A small contrastive image-text model, trained from scratch.
Training: adamw at rate 0.0013, 10000 steps, batches of 256.
Rows from block 4 of the text encoder, named by matrix and row number. Rows with one number belong to one attention dimension. Each number is 200 + 40 x the weight over its row's rms, rounded and kept within 0 to 999. All counts start at 0. After the name is the row's rms in percent of the matrix's.
# q: attention query, key and value (stacked) (text_encoder.blocks.4.attn.qkv.weight, 768x256, the q third), inputs 0-255
# k: attention query, key and value (stacked) (text_encoder.blocks.4.attn.qkv.weight, 768x256, the k third), inputs 0-255
q.75,121,241,182,184,168,149,163,146,185,195,185,198,163,217,243,135,178,168,284,204,181,156,238,167,189,186,171,175,231,228,262,239,172,198,161,158,246,177,141,167,226,244,188,255,228,205,226,182,228,227,250,210,211,131,187,205,168,266,136,138,234,212,205,174,237,287,192,209,178,178,185,267,225,198,193,249,168,205,197,216,197,191,156,184,191,149,153,253,164,200,266,244,162,159,225,273,192,288,206,219,195,191,194,161,223,178,240,225,179,94,247,300,178,141,129,222,309,262,222,173,155,286,96,220,206,149,177,174,203,149,214,267,192,214,156,245,206,184,197,219,187,229,152,165,175,184,168,216,166,210,133,226,171,190,209,167,201,199,151,194,191,183,134,244,219,286,117,250,230,170,198,155,129,226,188,184,194,196,155,221,196,180,228,187,175,189,172,203,165,190,186,189,199,171,248,218,232,176,95,150,173,78,231,168,227,170,225,170,115,228,200,203,165,256,155,182,178,178,200,196,179,121,154,177,149,269,201,189,243,179,228,185,155,150,175,234,241,147,208,149,230,203,158,227,214,113,270,169,162,142,223,210,131,220,143,181,230
q.76,096,214,216,167,221,280,177,160,194,191,249,234,195,232,233,212,167,140,199,176,181,228,171,290,178,219,174,167,238,136,189,120,217,157,160,192,209,202,239,130,170,198,159,141,217,243,180,73,224,164,161,257,180,256,285,146,212,173,290,191,201,161,158,226,170,187,216,204,171,230,207,220,210,206,258,184,227,256,151,200,197,255,180,227,184,282,189,193,158,248,170,174,302,257,154,197,143,167,186,248,172,205,244,204,160,140,208,160,296,257,171,185,200,258,234,217,230,163,271,189,207,177,247,178,175,205,254,148,221,204,176,127,186,166,255,254,176,199,179,229,228,215,266,216,105,177,168,152,182,203,237,185,195,173,213,214,208,222,199,210,198,195,307,200,225,163,212,195,181,248,234,206,244,181,224,187,153,180,216,158,224,127,215,261,187,194,218,199,259,204,161,185,206,188,200,118,141,185,224,225,237,172,165,212,166,258,127,226,239,192,200,159,192,171,245,178,257,201,172,133,164,279,204,177,265,130,188,144,199,215,123,236,237,226,239,119,206,232,149,213,146,132,205,130,150,237,168,212,164,199,174,175,275,135,225,225,137
q.77,110,222,210,184,214,250,159,112,207,157,228,196,171,242,243,142,169,157,238,191,182,180,186,257,203,204,126,146,230,168,246,188,181,188,147,178,223,159,262,136,184,261,183,193,232,279,215,84,256,157,214,254,154,229,255,135,198,243,239,143,242,174,186,188,226,250,228,197,140,226,179,246,190,172,225,211,228,228,178,218,171,216,171,243,236,200,139,239,131,226,200,191,250,250,215,254,166,211,224,254,159,205,229,178,169,126,235,199,304,162,215,301,195,204,201,208,281,213,251,122,164,226,137,188,188,180,235,118,215,168,207,176,194,170,234,285,163,158,166,207,181,216,260,186,102,175,141,209,167,227,185,213,155,166,215,172,208,196,153,193,248,215,232,206,220,250,136,227,193,203,232,177,190,170,207,176,143,195,184,155,207,90,200,227,176,187,190,192,202,213,164,163,214,143,210,156,188,179,98,193,192,88,197,159,204,221,132,195,145,219,221,158,181,213,203,154,223,160,210,147,130,192,193,178,240,223,221,124,247,193,140,217,205,201,220,124,237,199,178,137,164,107,192,151,183,203,255,183,133,166,183,196,210,167,192,233,117
q.78,096,232,214,169,230,237,159,139,164,165,238,203,153,212,261,187,156,170,230,186,180,212,157,271,174,208,144,165,253,145,217,149,231,163,160,210,222,193,246,130,215,220,176,173,210,233,196,83,246,178,191,263,193,257,264,118,215,210,272,142,217,141,168,218,182,180,203,221,162,246,190,243,188,166,245,185,215,278,154,205,187,239,166,237,182,260,161,225,147,241,190,198,284,242,163,246,138,233,221,260,167,223,252,205,149,129,233,188,308,222,186,256,200,229,189,215,247,200,272,168,192,214,219,161,184,168,268,144,221,204,198,169,191,147,272,267,179,167,193,193,202,229,249,190,103,190,171,163,161,231,198,202,161,163,195,218,207,241,180,204,185,189,287,215,220,201,175,227,201,239,252,203,217,179,217,157,121,202,232,147,238,118,216,268,206,191,220,214,241,214,155,166,226,157,237,138,149,187,186,221,229,128,167,187,139,238,135,211,211,213,203,165,179,217,227,162,241,188,174,113,139,239,187,162,239,199,209,142,249,245,139,234,228,227,227,133,231,196,154,164,139,123,206,124,167,239,193,198,139,153,176,204,224,120,212,235,131
q.79,108,167,212,205,212,263,220,228,233,216,217,212,204,196,174,248,220,201,107,194,220,243,175,262,214,208,223,189,180,165,132,135,223,178,221,224,167,189,259,214,157,186,193,135,163,216,168,150,177,162,138,199,166,272,220,188,216,136,276,254,160,184,179,223,176,141,225,206,216,243,212,151,189,209,220,160,249,187,183,181,186,198,227,227,217,256,236,164,222,210,124,136,259,253,176,129,189,83,176,192,183,192,205,199,171,201,153,178,251,323,175,117,200,266,278,177,119,137,185,210,228,105,303,182,180,258,233,199,190,223,176,109,212,187,241,181,193,219,168,202,216,160,261,219,184,192,207,164,218,177,250,168,226,201,173,208,202,172,244,191,205,227,274,174,184,119,260,150,172,244,198,214,256,187,211,221,199,158,241,177,190,174,179,206,208,187,225,177,246,208,205,200,171,225,151,148,167,220,278,231,250,301,199,232,161,216,160,218,287,179,191,188,227,121,247,207,240,215,184,196,233,290,243,209,241,95,171,178,154,198,152,222,245,227,221,146,152,242,176,245,171,172,208,170,165,262,140,242,206,246,167,176,274,161,236,224,143
q.80,100,156,237,189,280,265,225,214,203,167,215,222,231,223,167,202,219,238,173,189,173,203,164,224,195,198,195,227,193,145,166,185,233,215,218,235,166,242,261,206,232,124,213,161,175,207,215,221,222,149,167,253,173,271,249,169,252,187,281,213,195,167,196,249,193,127,189,235,213,220,210,156,156,156,230,156,205,241,156,166,177,228,196,258,182,253,239,152,206,192,158,174,292,251,137,156,192,142,249,182,194,219,181,253,186,201,209,173,207,281,140,162,242,287,235,209,118,169,200,199,286,164,288,176,222,214,252,212,198,236,184,137,225,197,276,177,150,183,220,174,203,216,248,224,184,221,228,174,213,219,272,203,195,205,236,278,193,229,240,229,208,213,307,162,156,169,248,159,201,279,230,249,279,158,227,169,190,261,251,147,218,231,197,268,250,223,260,253,272,205,172,192,268,188,217,211,179,189,287,265,218,278,177,233,172,252,149,218,256,189,192,219,214,175,217,226,202,219,199,172,172,280,211,188,273,165,235,243,224,247,148,219,279,259,276,186,175,241,184,222,193,209,249,142,212,287,180,192,221,234,152,211,261,166,263,253,179
q.81,088,208,196,168,189,132,196,220,177,185,164,215,204,210,224,146,222,225,266,194,147,164,188,116,206,198,194,218,226,231,222,269,183,275,226,180,229,210,165,216,269,189,218,260,190,203,221,266,231,267,256,158,237,109,146,208,186,272,152,196,202,222,245,229,214,236,172,186,181,143,183,217,221,187,191,238,165,237,220,189,217,190,165,201,188,142,199,219,174,184,234,248,178,161,186,195,238,295,259,204,197,212,192,225,228,240,251,214,126,104,230,260,193,143,142,224,206,257,213,214,190,283,134,199,233,108,193,250,163,165,257,284,210,209,186,190,203,201,223,187,188,273,159,163,217,161,198,240,183,241,155,236,185,217,210,222,206,208,154,227,200,187,142,188,232,268,103,254,207,188,224,151,116,202,168,196,207,259,175,202,211,291,221,175,225,189,191,255,156,182,229,203,231,184,244,302,226,195,171,162,162,153,203,174,244,182,239,157,128,178,180,221,162,236,157,189,137,216,183,199,204,112,143,170,179,276,229,259,236,282,250,174,156,153,194,309,203,131,245,164,241,243,208,243,247,151,249,190,180,161,219,235,151,232,177,225,296
q.82,130,243,208,141,260,233,176,144,188,158,226,214,182,225,265,154,178,160,239,173,162,166,173,260,183,197,123,164,248,138,212,167,187,172,148,180,235,175,244,126,208,215,178,177,195,216,224,119,271,148,202,272,169,204,271,115,201,214,250,161,235,160,176,214,214,218,214,227,153,216,180,235,201,189,220,228,190,275,157,209,195,255,133,281,206,228,163,202,149,229,198,201,299,249,185,237,149,219,237,242,167,218,219,221,137,111,256,202,260,177,224,258,218,234,208,236,271,212,275,172,174,242,182,142,220,144,231,140,203,185,205,174,210,168,266,255,145,138,190,216,184,239,249,181,105,177,171,175,162,254,211,228,174,198,216,204,215,203,165,225,187,209,266,216,202,235,142,218,214,249,247,179,197,146,184,161,135,205,220,116,224,133,220,262,180,167,240,225,225,180,136,140,250,138,261,186,187,192,169,213,199,113,184,164,191,228,139,178,189,212,208,183,204,232,187,176,209,159,198,131,152,220,168,136,242,208,217,158,254,238,125,211,228,221,223,150,238,207,158,133,170,127,210,129,198,228,219,170,117,166,158,217,211,133,215,232,141
q.83,104,194,252,217,217,169,196,274,176,205,172,197,206,210,140,282,210,272,171,224,178,228,150,142,164,205,259,244,200,212,162,238,281,245,269,231,182,243,205,291,217,128,250,211,160,163,161,258,201,223,200,185,250,196,188,237,190,162,231,249,173,174,232,258,180,105,144,228,211,190,230,171,148,192,260,182,194,202,207,129,175,175,207,217,166,181,263,237,221,210,163,207,197,187,132,103,202,161,205,207,205,232,192,230,192,267,154,194,160,266,182,133,200,196,230,185,81,183,195,263,292,135,306,213,214,176,253,292,193,257,188,195,223,203,228,150,239,198,224,149,230,221,185,200,224,164,281,157,246,173,201,157,210,245,187,262,169,197,205,204,180,169,185,182,198,133,220,208,150,221,223,197,174,185,210,202,201,243,255,235,181,299,224,187,260,213,265,250,197,207,215,217,183,256,220,232,142,199,353,210,222,300,158,231,163,180,233,187,260,161,147,194,185,188,213,183,194,256,177,196,234,228,155,202,212,171,214,270,207,284,230,202,190,194,218,248,145,193,239,241,226,234,232,206,221,203,158,222,243,215,202,187,257,199,253,206,255
q.84,100,227,215,181,191,157,165,192,164,163,159,193,192,193,215,164,174,211,266,214,173,156,207,135,160,182,175,221,239,214,265,269,186,217,195,191,225,233,142,196,259,210,229,250,222,192,231,240,234,252,265,221,255,130,170,204,196,269,161,146,237,200,226,191,212,239,140,208,201,144,192,254,196,198,196,238,154,205,221,204,184,203,145,191,148,148,184,238,187,196,254,269,156,149,189,249,191,295,257,203,195,205,157,227,220,189,261,221,146,83,210,292,204,144,145,236,257,256,213,204,171,304,128,214,245,129,186,224,203,197,220,298,183,221,191,223,193,175,243,188,202,258,138,171,213,226,240,208,179,224,156,231,188,210,223,205,200,247,164,204,187,163,151,220,234,290,138,248,216,161,215,195,146,203,180,180,199,279,179,209,188,231,236,204,183,228,199,269,181,184,201,195,241,183,278,265,223,168,133,180,163,114,202,176,243,168,246,181,127,218,207,226,154,284,128,194,142,212,223,189,190,119,147,189,160,299,240,227,287,210,234,183,155,169,202,265,226,175,250,161,247,237,210,208,258,147,244,160,182,185,244,244,124,217,189,200,253
q.85,114,226,197,166,231,235,167,112,198,154,224,213,165,214,258,158,142,128,236,186,194,192,204,304,179,209,132,154,249,156,215,140,181,156,134,155,234,164,229,117,159,238,149,172,223,223,211,75,250,163,187,270,161,206,264,115,188,204,233,175,218,169,164,183,208,242,247,200,146,223,181,260,229,216,209,223,210,255,190,226,218,246,150,274,225,238,151,192,180,237,204,186,269,241,218,247,129,215,197,247,167,209,235,188,141,110,235,207,269,189,239,244,180,232,228,258,297,199,246,165,143,210,162,148,193,189,205,113,213,194,201,175,205,167,244,265,173,167,150,245,189,219,239,190,118,177,149,188,176,222,190,202,180,198,208,173,207,172,168,217,188,207,255,198,216,220,175,203,194,238,241,183,189,171,196,168,152,150,209,140,203,85,224,241,168,174,235,171,223,192,152,169,214,160,238,148,189,206,135,190,236,94,192,168,196,236,143,187,204,201,202,166,216,221,202,159,224,172,197,144,160,240,188,158,227,203,208,121,222,197,152,231,217,224,217,105,252,222,138,157,165,110,183,155,172,218,224,210,140,194,174,180,214,137,207,204,116
q.86,091,199,146,288,145,189,206,159,234,241,187,136,188,189,140,173,212,216,213,223,258,199,217,209,255,165,229,152,148,259,213,221,207,226,154,179,195,162,194,198,150,237,173,247,255,235,201,197,146,161,232,150,166,187,200,256,207,204,143,194,198,254,231,108,226,209,265,199,208,220,190,158,234,192,140,168,253,118,165,230,163,148,236,127,273,160,147,209,178,194,216,177,129,210,272,245,249,190,153,202,206,203,273,130,265,248,142,205,214,202,238,209,167,141,162,156,218,229,153,179,189,176,152,250,151,268,192,150,204,122,213,192,204,232,124,190,216,259,184,200,176,106,203,169,251,200,143,206,189,146,214,168,172,173,171,154,178,163,187,172,251,223,126,186,176,188,203,216,198,157,123,153,177,239,228,216,262,118,142,235,158,171,154,125,166,177,113,104,179,178,244,214,139,179,129,158,216,178,148,151,184,214,197,179,187,167,183,217,165,237,167,184,231,144,237,193,211,172,188,237,199,166,232,249,160,191,180,192,109,116,200,212,162,171,137,171,209,158,205,237,194,203,155,246,155,150,238,220,228,177,207,147,179,268,122,158,186
q.87,113,156,179,240,141,172,222,266,215,255,179,193,232,184,154,249,226,239,158,200,234,227,234,152,231,202,269,244,140,245,178,217,184,231,241,206,181,228,126,255,179,184,210,204,208,170,191,273,116,235,199,136,226,189,145,285,196,169,155,247,153,252,211,176,191,204,187,174,250,162,225,166,215,224,160,196,184,118,234,207,229,177,274,120,186,178,240,182,252,160,211,197,123,151,220,169,242,178,161,144,241,173,168,198,258,264,155,189,120,222,187,121,186,166,181,155,153,185,123,244,209,151,199,255,181,257,144,257,192,223,189,218,176,233,125,135,234,263,220,217,213,171,153,228,299,221,233,222,241,163,207,193,243,192,203,205,188,183,246,180,201,204,121,202,191,149,257,158,199,143,138,235,203,264,209,240,259,182,169,291,187,254,201,138,202,234,161,172,168,219,265,253,170,251,143,228,222,197,234,185,198,266,233,252,225,185,255,218,218,196,205,230,205,170,193,236,182,239,225,288,245,182,217,261,148,189,174,234,154,149,273,166,177,194,164,249,157,205,214,268,242,262,195,268,217,172,167,215,264,228,235,188,187,266,182,157,260
q.88,088,199,211,207,212,232,189,180,205,210,251,189,189,177,204,279,149,193,177,218,200,227,177,281,150,233,180,171,208,152,198,100,231,150,145,210,213,224,248,168,186,212,187,152,218,223,179,105,194,148,142,251,161,308,271,181,212,151,312,169,197,172,159,188,161,164,195,235,185,255,223,217,161,217,273,148,227,212,179,215,215,235,227,227,182,287,192,210,184,212,183,170,259,277,158,212,140,144,157,222,222,195,231,181,177,129,173,163,268,286,172,184,210,265,224,195,212,146,221,189,232,126,272,198,148,221,261,162,284,233,164,117,194,156,247,239,183,192,220,220,194,193,234,204,161,208,171,149,220,174,234,175,196,184,210,213,182,248,232,180,211,180,265,213,186,131,245,147,189,211,203,238,268,211,240,162,148,193,237,162,204,116,211,254,200,224,229,191,258,230,175,192,204,190,209,125,138,176,234,250,227,232,185,240,128,236,138,230,259,227,212,187,216,197,238,183,262,199,218,183,158,299,235,225,250,155,181,124,196,186,150,243,231,218,194,123,184,257,130,237,162,146,202,111,167,231,181,203,184,220,190,191,279,169,233,235,146
k.75,111,185,212,125,241,234,217,192,164,217,305,245,194,222,230,192,201,199,243,125,152,236,207,189,195,281,194,207,193,124,200,176,203,167,167,235,213,168,233,150,212,215,165,178,209,224,160,126,169,176,167,262,211,186,253,199,195,179,269,165,155,152,143,236,129,177,176,181,191,178,239,252,206,175,217,237,231,246,184,204,173,296,195,269,183,246,204,212,168,174,185,137,314,183,131,192,169,255,239,219,176,146,196,178,127,147,309,182,246,253,211,159,196,252,241,207,229,156,285,184,226,198,180,216,190,154,216,196,199,211,199,104,205,218,202,218,152,223,245,293,228,264,298,232,185,199,169,182,158,256,210,244,219,173,221,297,196,216,245,235,184,223,265,206,212,201,205,167,203,227,192,236,194,188,241,175,134,184,247,171,243,162,293,229,206,190,256,327,155,238,179,194,231,144,213,197,216,184,197,228,235,178,249,224,194,191,118,195,203,148,220,142,222,211,182,206,207,233,204,155,162,266,127,193,256,147,185,174,290,224,175,187,261,217,229,201,196,229,201,220,160,161,254,162,204,239,203,190,116,132,183,178,217,177,250,226,196
k.76,097,254,209,154,199,173,189,185,177,196,122,142,144,183,190,220,217,148,192,192,214,168,127,190,168,127,296,212,231,213,199,214,262,199,210,196,214,184,160,169,250,145,161,232,170,151,189,227,205,189,266,184,202,194,249,228,242,234,99,210,226,171,252,168,215,154,189,207,194,203,140,174,237,211,180,208,177,195,160,180,200,132,133,164,223,179,250,259,157,253,170,206,174,128,204,141,203,210,220,198,243,272,241,151,194,233,136,196,150,177,217,195,146,158,208,196,244,232,210,209,153,167,212,238,196,176,252,262,243,257,221,268,256,266,158,150,204,182,127,246,160,182,145,135,190,143,239,157,177,174,178,110,188,203,168,193,257,183,162,166,156,170,186,237,168,232,193,184,135,193,163,127,133,209,188,225,242,145,183,216,235,258,228,210,162,183,194,211,169,126,198,213,163,250,171,214,145,216,219,165,228,173,151,192,196,176,232,185,221,191,127,254,184,240,261,181,193,188,102,204,257,165,129,162,154,181,169,292,198,198,277,215,97,191,225,238,246,135,257,215,190,276,165,188,162,163,216,257,198,143,187,132,179,219,158,130,291
k.77,099,232,252,128,229,223,199,182,137,190,264,203,170,188,199,180,227,187,242,118,168,235,200,201,182,253,226,189,222,112,187,191,231,157,203,255,233,164,218,160,203,220,189,210,185,206,145,129,191,190,209,264,213,176,246,201,203,210,218,133,170,130,155,243,118,166,157,196,162,190,224,254,203,174,239,239,237,244,211,195,157,264,171,286,163,207,214,242,155,215,161,145,283,165,105,160,174,256,246,256,194,167,212,158,116,162,311,176,266,219,179,162,180,221,266,225,205,166,284,168,213,180,170,238,175,142,222,203,178,226,188,136,210,240,217,241,180,202,205,268,214,265,272,196,150,146,180,168,135,256,211,203,198,175,219,270,213,216,222,237,182,213,270,204,233,232,159,169,141,223,223,196,177,187,233,200,146,183,225,177,226,179,308,204,185,206,278,316,162,230,170,172,200,174,203,194,193,156,208,203,240,160,215,233,208,151,133,176,201,131,191,156,188,208,204,182,199,227,168,132,166,219,114,166,261,147,207,212,310,213,173,198,234,211,252,184,212,212,233,216,141,186,246,154,183,226,192,237,150,110,193,127,214,157,217,212,207
k.78,093,251,199,119,210,209,200,168,155,212,205,224,164,159,222,247,233,115,198,167,211,222,165,218,179,228,282,214,202,151,212,162,258,108,189,207,217,130,190,134,190,234,115,176,180,123,160,161,185,195,224,237,193,203,266,219,254,202,160,192,162,144,156,152,140,150,165,203,132,184,191,268,221,211,164,239,166,201,134,208,193,225,155,201,208,249,215,221,181,248,202,151,245,107,160,216,153,245,213,238,281,178,261,111,144,187,252,193,228,217,222,173,148,222,244,185,250,172,253,178,174,141,180,242,173,154,252,172,242,258,214,192,210,219,206,209,168,226,165,272,173,212,219,150,167,171,186,151,132,233,202,153,197,204,189,221,259,187,210,180,159,247,196,255,227,203,198,137,199,190,185,140,188,256,249,208,181,172,211,221,258,153,282,225,139,174,223,269,136,195,182,164,172,205,128,171,160,222,224,232,255,135,214,221,196,172,176,246,232,174,145,163,204,255,266,195,211,203,130,205,184,223,99,175,228,151,112,230,209,183,247,195,186,270,240,192,236,209,220,220,119,195,196,185,137,218,196,224,148,121,202,114,202,169,166,118,225
k.79,108,208,201,258,170,170,176,207,247,168,93,129,201,182,161,208,197,205,153,268,250,152,182,213,189,121,201,188,204,254,187,224,196,248,225,193,196,229,162,234,206,171,249,232,195,186,262,287,221,207,237,145,189,226,162,190,207,230,152,229,258,243,246,158,285,216,231,233,220,227,146,130,186,231,196,173,185,153,223,188,199,101,189,154,225,158,209,191,222,236,214,241,104,223,268,202,218,141,195,170,217,243,180,213,268,223,71,212,158,141,186,243,201,157,165,185,194,249,97,220,183,208,243,187,238,249,191,222,223,183,197,300,216,198,192,168,220,162,168,111,163,123,97,176,209,204,235,214,231,128,191,151,178,249,173,113,179,197,149,172,204,157,132,202,176,215,186,220,182,179,213,163,192,202,153,214,271,221,150,204,149,243,116,180,172,226,171,92,237,149,189,205,184,221,193,204,165,199,189,161,175,235,152,170,182,197,270,195,190,259,185,272,182,176,213,182,169,141,178,239,239,147,264,188,139,243,226,234,141,190,232,211,120,154,176,203,179,173,209,189,243,245,158,209,202,155,210,227,279,262,203,224,198,222,165,177,202
k.80,094,249,165,241,94,132,179,185,201,209,143,144,176,192,169,208,242,178,189,213,242,196,195,194,203,153,207,174,221,273,214,232,190,199,229,179,215,186,147,237,183,240,200,228,211,201,189,213,199,238,227,147,194,190,156,215,210,238,100,213,220,232,216,164,220,233,225,186,154,227,162,183,195,188,190,202,205,155,197,227,216,124,187,113,240,133,149,238,181,234,257,208,112,175,257,214,244,209,149,230,247,212,253,145,252,227,125,236,205,131,234,247,175,115,148,165,206,234,147,203,166,197,177,232,187,220,200,207,172,193,234,290,161,173,186,240,273,192,161,150,172,119,130,133,175,180,187,216,182,169,148,171,170,215,189,101,228,182,145,158,207,188,119,242,211,220,173,232,199,123,184,173,178,211,211,221,225,166,111,266,200,206,143,135,174,211,127,100,166,179,216,189,122,238,178,170,186,208,184,164,181,192,148,164,207,186,264,227,171,244,171,176,154,192,229,173,216,183,174,234,229,101,221,179,124,261,153,188,135,189,218,184,133,184,141,199,225,157,198,178,203,186,109,233,137,140,207,231,233,193,229,171,162,254,88,151,217
k.81,091,202,203,168,205,233,221,179,155,208,310,235,208,264,251,185,185,210,247,154,170,257,233,225,201,289,176,171,193,135,198,194,168,163,177,214,221,184,249,181,202,232,163,168,227,193,147,122,190,199,156,259,182,210,220,195,184,217,251,178,142,164,145,227,120,225,186,156,154,170,246,289,190,188,186,249,221,230,167,234,223,308,224,241,204,216,165,203,182,165,227,149,265,203,156,243,168,251,219,241,197,136,230,163,154,170,327,179,275,248,207,177,190,260,197,177,219,166,270,172,250,206,173,221,170,166,214,128,207,198,185,91,158,177,233,266,174,225,251,255,219,272,298,209,186,202,124,197,166,261,220,261,221,156,243,238,168,227,234,236,229,251,269,204,243,196,181,206,223,197,227,213,207,197,270,186,134,211,217,199,210,127,285,215,206,221,224,283,161,264,189,160,207,166,201,218,208,173,185,249,220,161,256,203,197,251,130,212,200,181,233,122,210,202,206,208,220,229,214,169,123,235,174,215,298,185,178,152,246,211,179,200,263,234,187,154,189,231,144,211,171,126,232,186,180,218,191,150,132,152,200,175,223,178,221,211,156
k.82,109,249,240,119,195,200,192,162,137,223,264,213,149,210,224,199,215,158,255,114,191,230,182,203,186,237,250,195,205,150,214,184,255,147,196,217,230,156,192,157,231,201,125,228,216,195,135,132,181,188,205,235,205,190,247,210,207,215,176,141,161,157,147,214,121,182,167,170,126,184,219,283,233,174,221,269,218,229,154,208,170,258,172,204,171,199,177,273,159,207,207,157,259,144,128,192,184,288,225,272,229,180,262,123,140,195,280,179,256,204,207,172,161,218,222,185,264,176,288,167,203,184,160,264,156,129,243,174,215,215,201,138,189,241,175,256,180,213,196,318,219,236,249,163,152,149,147,179,110,231,196,198,197,179,224,266,234,203,213,197,179,225,254,241,239,238,162,191,167,174,193,164,169,236,246,197,161,159,181,215,251,189,300,202,180,200,220,297,135,224,179,172,184,194,168,183,192,171,201,196,248,133,226,222,189,152,147,215,199,159,171,156,195,222,249,174,214,226,134,170,166,205,99,181,254,150,142,200,252,221,204,186,200,202,204,213,241,190,216,211,132,164,209,190,161,179,185,242,141,105,199,120,198,178,169,178,242
k.83,099,194,118,264,182,198,183,183,276,226,163,169,224,227,278,178,157,185,211,251,218,149,211,228,203,188,123,162,176,240,250,164,168,207,144,101,228,176,206,227,165,248,160,218,229,191,248,192,233,197,195,170,170,225,197,165,208,192,220,224,228,260,198,147,273,240,275,214,172,219,189,202,182,209,107,160,169,170,142,237,247,189,224,153,273,219,132,185,219,192,264,215,186,275,305,317,217,190,124,198,237,197,237,213,227,192,173,211,190,180,243,250,223,197,157,170,216,209,139,204,184,164,182,110,189,224,194,135,233,174,234,234,181,129,193,194,160,200,186,147,183,116,166,169,254,211,171,202,226,197,188,213,173,226,178,111,166,166,170,175,222,199,140,200,183,156,189,236,295,156,190,193,213,206,182,168,229,187,179,183,167,126,138,181,213,182,151,87,206,173,224,195,189,193,197,142,189,241,156,191,158,173,200,133,156,259,221,234,175,287,214,205,252,200,210,192,191,112,214,240,170,202,274,249,135,279,190,167,93,177,205,213,185,214,117,154,203,202,129,167,209,175,137,217,182,163,232,163,188,252,167,252,196,199,161,168,184
k.84,105,204,185,128,222,224,226,195,154,253,303,264,194,212,247,204,213,195,246,121,146,238,220,184,209,276,210,209,176,145,219,176,205,153,163,202,207,169,235,166,172,235,146,179,202,218,135,110,169,197,153,252,205,171,242,217,200,160,239,179,142,155,146,249,123,186,174,171,178,173,259,272,202,163,197,231,215,251,167,230,209,294,213,229,183,242,180,216,183,172,211,145,296,164,143,209,193,268,198,244,192,143,232,176,140,168,321,195,246,241,226,170,200,232,223,210,217,160,273,178,213,177,153,218,147,145,208,181,181,224,218,100,184,195,200,230,178,244,235,282,220,261,306,218,191,199,170,186,169,294,203,249,227,164,235,268,232,193,253,221,200,253,250,212,208,189,215,172,234,201,178,229,181,215,242,192,128,168,241,198,271,153,275,222,224,180,212,308,136,245,199,185,198,175,207,194,226,202,194,235,229,148,251,226,209,205,130,205,199,167,204,120,221,226,189,208,226,242,199,164,150,248,137,215,257,172,177,165,253,213,186,195,270,266,219,197,215,232,198,209,144,147,232,193,194,248,197,171,110,127,197,166,188,200,222,222,207
k.85,119,234,258,116,234,210,185,175,136,176,202,209,154,182,166,209,223,165,231,152,182,199,154,180,161,184,269,219,250,145,179,200,282,178,192,260,220,175,189,136,247,159,172,238,188,177,148,184,213,198,228,256,221,181,268,208,230,217,187,152,202,116,204,222,143,149,131,205,185,196,193,245,227,188,257,252,207,234,174,179,158,213,128,249,141,192,235,241,157,245,153,190,255,131,117,134,189,262,253,218,192,224,201,144,132,176,237,184,205,221,198,171,154,208,253,240,249,188,284,202,176,202,206,239,175,150,245,216,225,244,173,192,231,266,184,196,194,189,191,305,203,280,227,182,152,143,196,146,132,218,204,166,217,186,205,286,241,197,213,207,157,183,270,227,231,245,189,193,119,223,209,161,159,201,209,190,194,173,203,185,257,243,305,218,180,178,274,327,184,183,166,178,205,203,190,206,177,167,221,202,247,167,191,230,188,127,168,192,226,128,147,201,183,231,239,181,192,245,132,173,231,218,104,154,254,135,192,254,302,231,234,207,181,189,244,226,222,177,240,215,156,229,232,163,189,203,196,250,176,115,195,129,211,174,229,197,246
k.86,084,187,284,222,288,245,152,206,224,170,201,223,217,177,170,183,198,242,160,231,178,182,187,222,197,206,172,226,218,198,152,210,205,220,246,242,154,213,254,201,215,183,295,189,164,224,228,190,243,196,200,243,219,175,191,147,183,176,263,229,205,202,229,232,194,164,174,226,249,205,185,138,177,189,268,173,214,205,266,157,143,202,164,278,179,225,228,171,222,208,104,176,273,255,167,133,174,133,234,177,140,218,117,282,138,181,219,189,216,214,160,175,222,219,261,208,122,205,221,207,259,212,218,156,242,235,219,215,180,182,165,149,226,202,276,178,209,166,206,114,232,259,238,255,182,203,261,199,216,197,250,203,186,203,197,247,146,208,201,259,223,162,269,142,236,212,222,180,169,316,276,247,248,108,147,176,195,256,255,132,141,234,159,214,210,215,297,239,272,188,182,191,249,184,235,234,198,182,226,202,199,248,173,202,240,176,176,158,241,129,199,217,203,122,140,181,181,231,216,134,212,240,225,181,247,164,292,198,238,233,153,188,246,181,259,187,178,241,195,208,220,200,240,149,250,266,163,221,232,223,172,237,245,170,284,228,123
k.87,105,161,187,275,189,183,196,244,256,164,132,196,229,194,180,212,180,257,150,280,207,157,206,187,209,156,162,245,209,242,168,231,146,255,213,187,162,248,191,268,195,204,275,192,194,210,267,268,218,223,205,152,213,204,146,193,175,205,196,241,245,242,246,193,279,224,210,218,280,198,184,125,155,230,207,152,192,167,241,172,217,148,225,189,202,201,236,140,251,210,182,274,139,232,254,174,218,123,191,146,174,224,139,275,257,222,104,212,153,172,175,237,246,173,181,213,151,243,121,251,190,233,229,155,249,257,163,252,174,190,198,271,223,167,218,164,247,180,206,90,211,173,131,231,253,241,271,204,287,156,187,186,200,213,166,170,180,193,189,216,226,160,145,163,171,183,246,207,212,218,208,254,227,165,137,225,241,236,215,223,158,260,114,224,235,222,175,133,263,173,225,235,219,226,250,230,205,226,227,206,166,275,166,182,220,223,277,178,197,233,221,256,179,191,139,216,200,206,267,207,261,184,295,212,151,241,254,194,164,187,196,200,191,187,196,219,157,189,189,196,267,248,217,206,272,198,198,167,270,286,221,289,199,222,235,218,185
k.88,078,237,156,202,171,163,174,204,234,195,84,182,191,140,196,278,214,165,157,255,203,128,174,150,180,128,218,238,207,271,202,239,209,224,184,145,166,158,153,224,203,177,192,183,184,145,241,265,238,223,254,156,214,159,209,189,236,185,138,212,235,219,262,175,295,201,205,237,208,203,150,156,202,221,180,182,120,163,195,205,208,117,134,137,214,185,237,206,217,244,176,214,151,190,232,199,198,182,174,170,253,258,186,212,246,229,130,218,105,177,238,238,210,136,206,241,189,240,164,201,144,183,182,156,246,204,225,267,199,238,255,291,229,234,176,130,245,188,139,162,156,169,132,173,215,189,272,181,220,173,154,131,189,244,164,138,263,163,163,154,183,161,136,220,158,199,236,185,189,190,167,158,168,182,160,217,282,192,198,214,186,273,141,188,219,161,187,121,177,122,230,193,219,231,210,170,170,239,240,175,213,188,133,188,194,173,275,167,189,233,151,252,201,245,237,180,196,163,149,236,254,176,196,162,87,241,180,256,155,206,251,216,130,209,207,220,226,169,226,179,243,267,166,227,233,181,240,212,234,244,210,187,174,218,141,125,250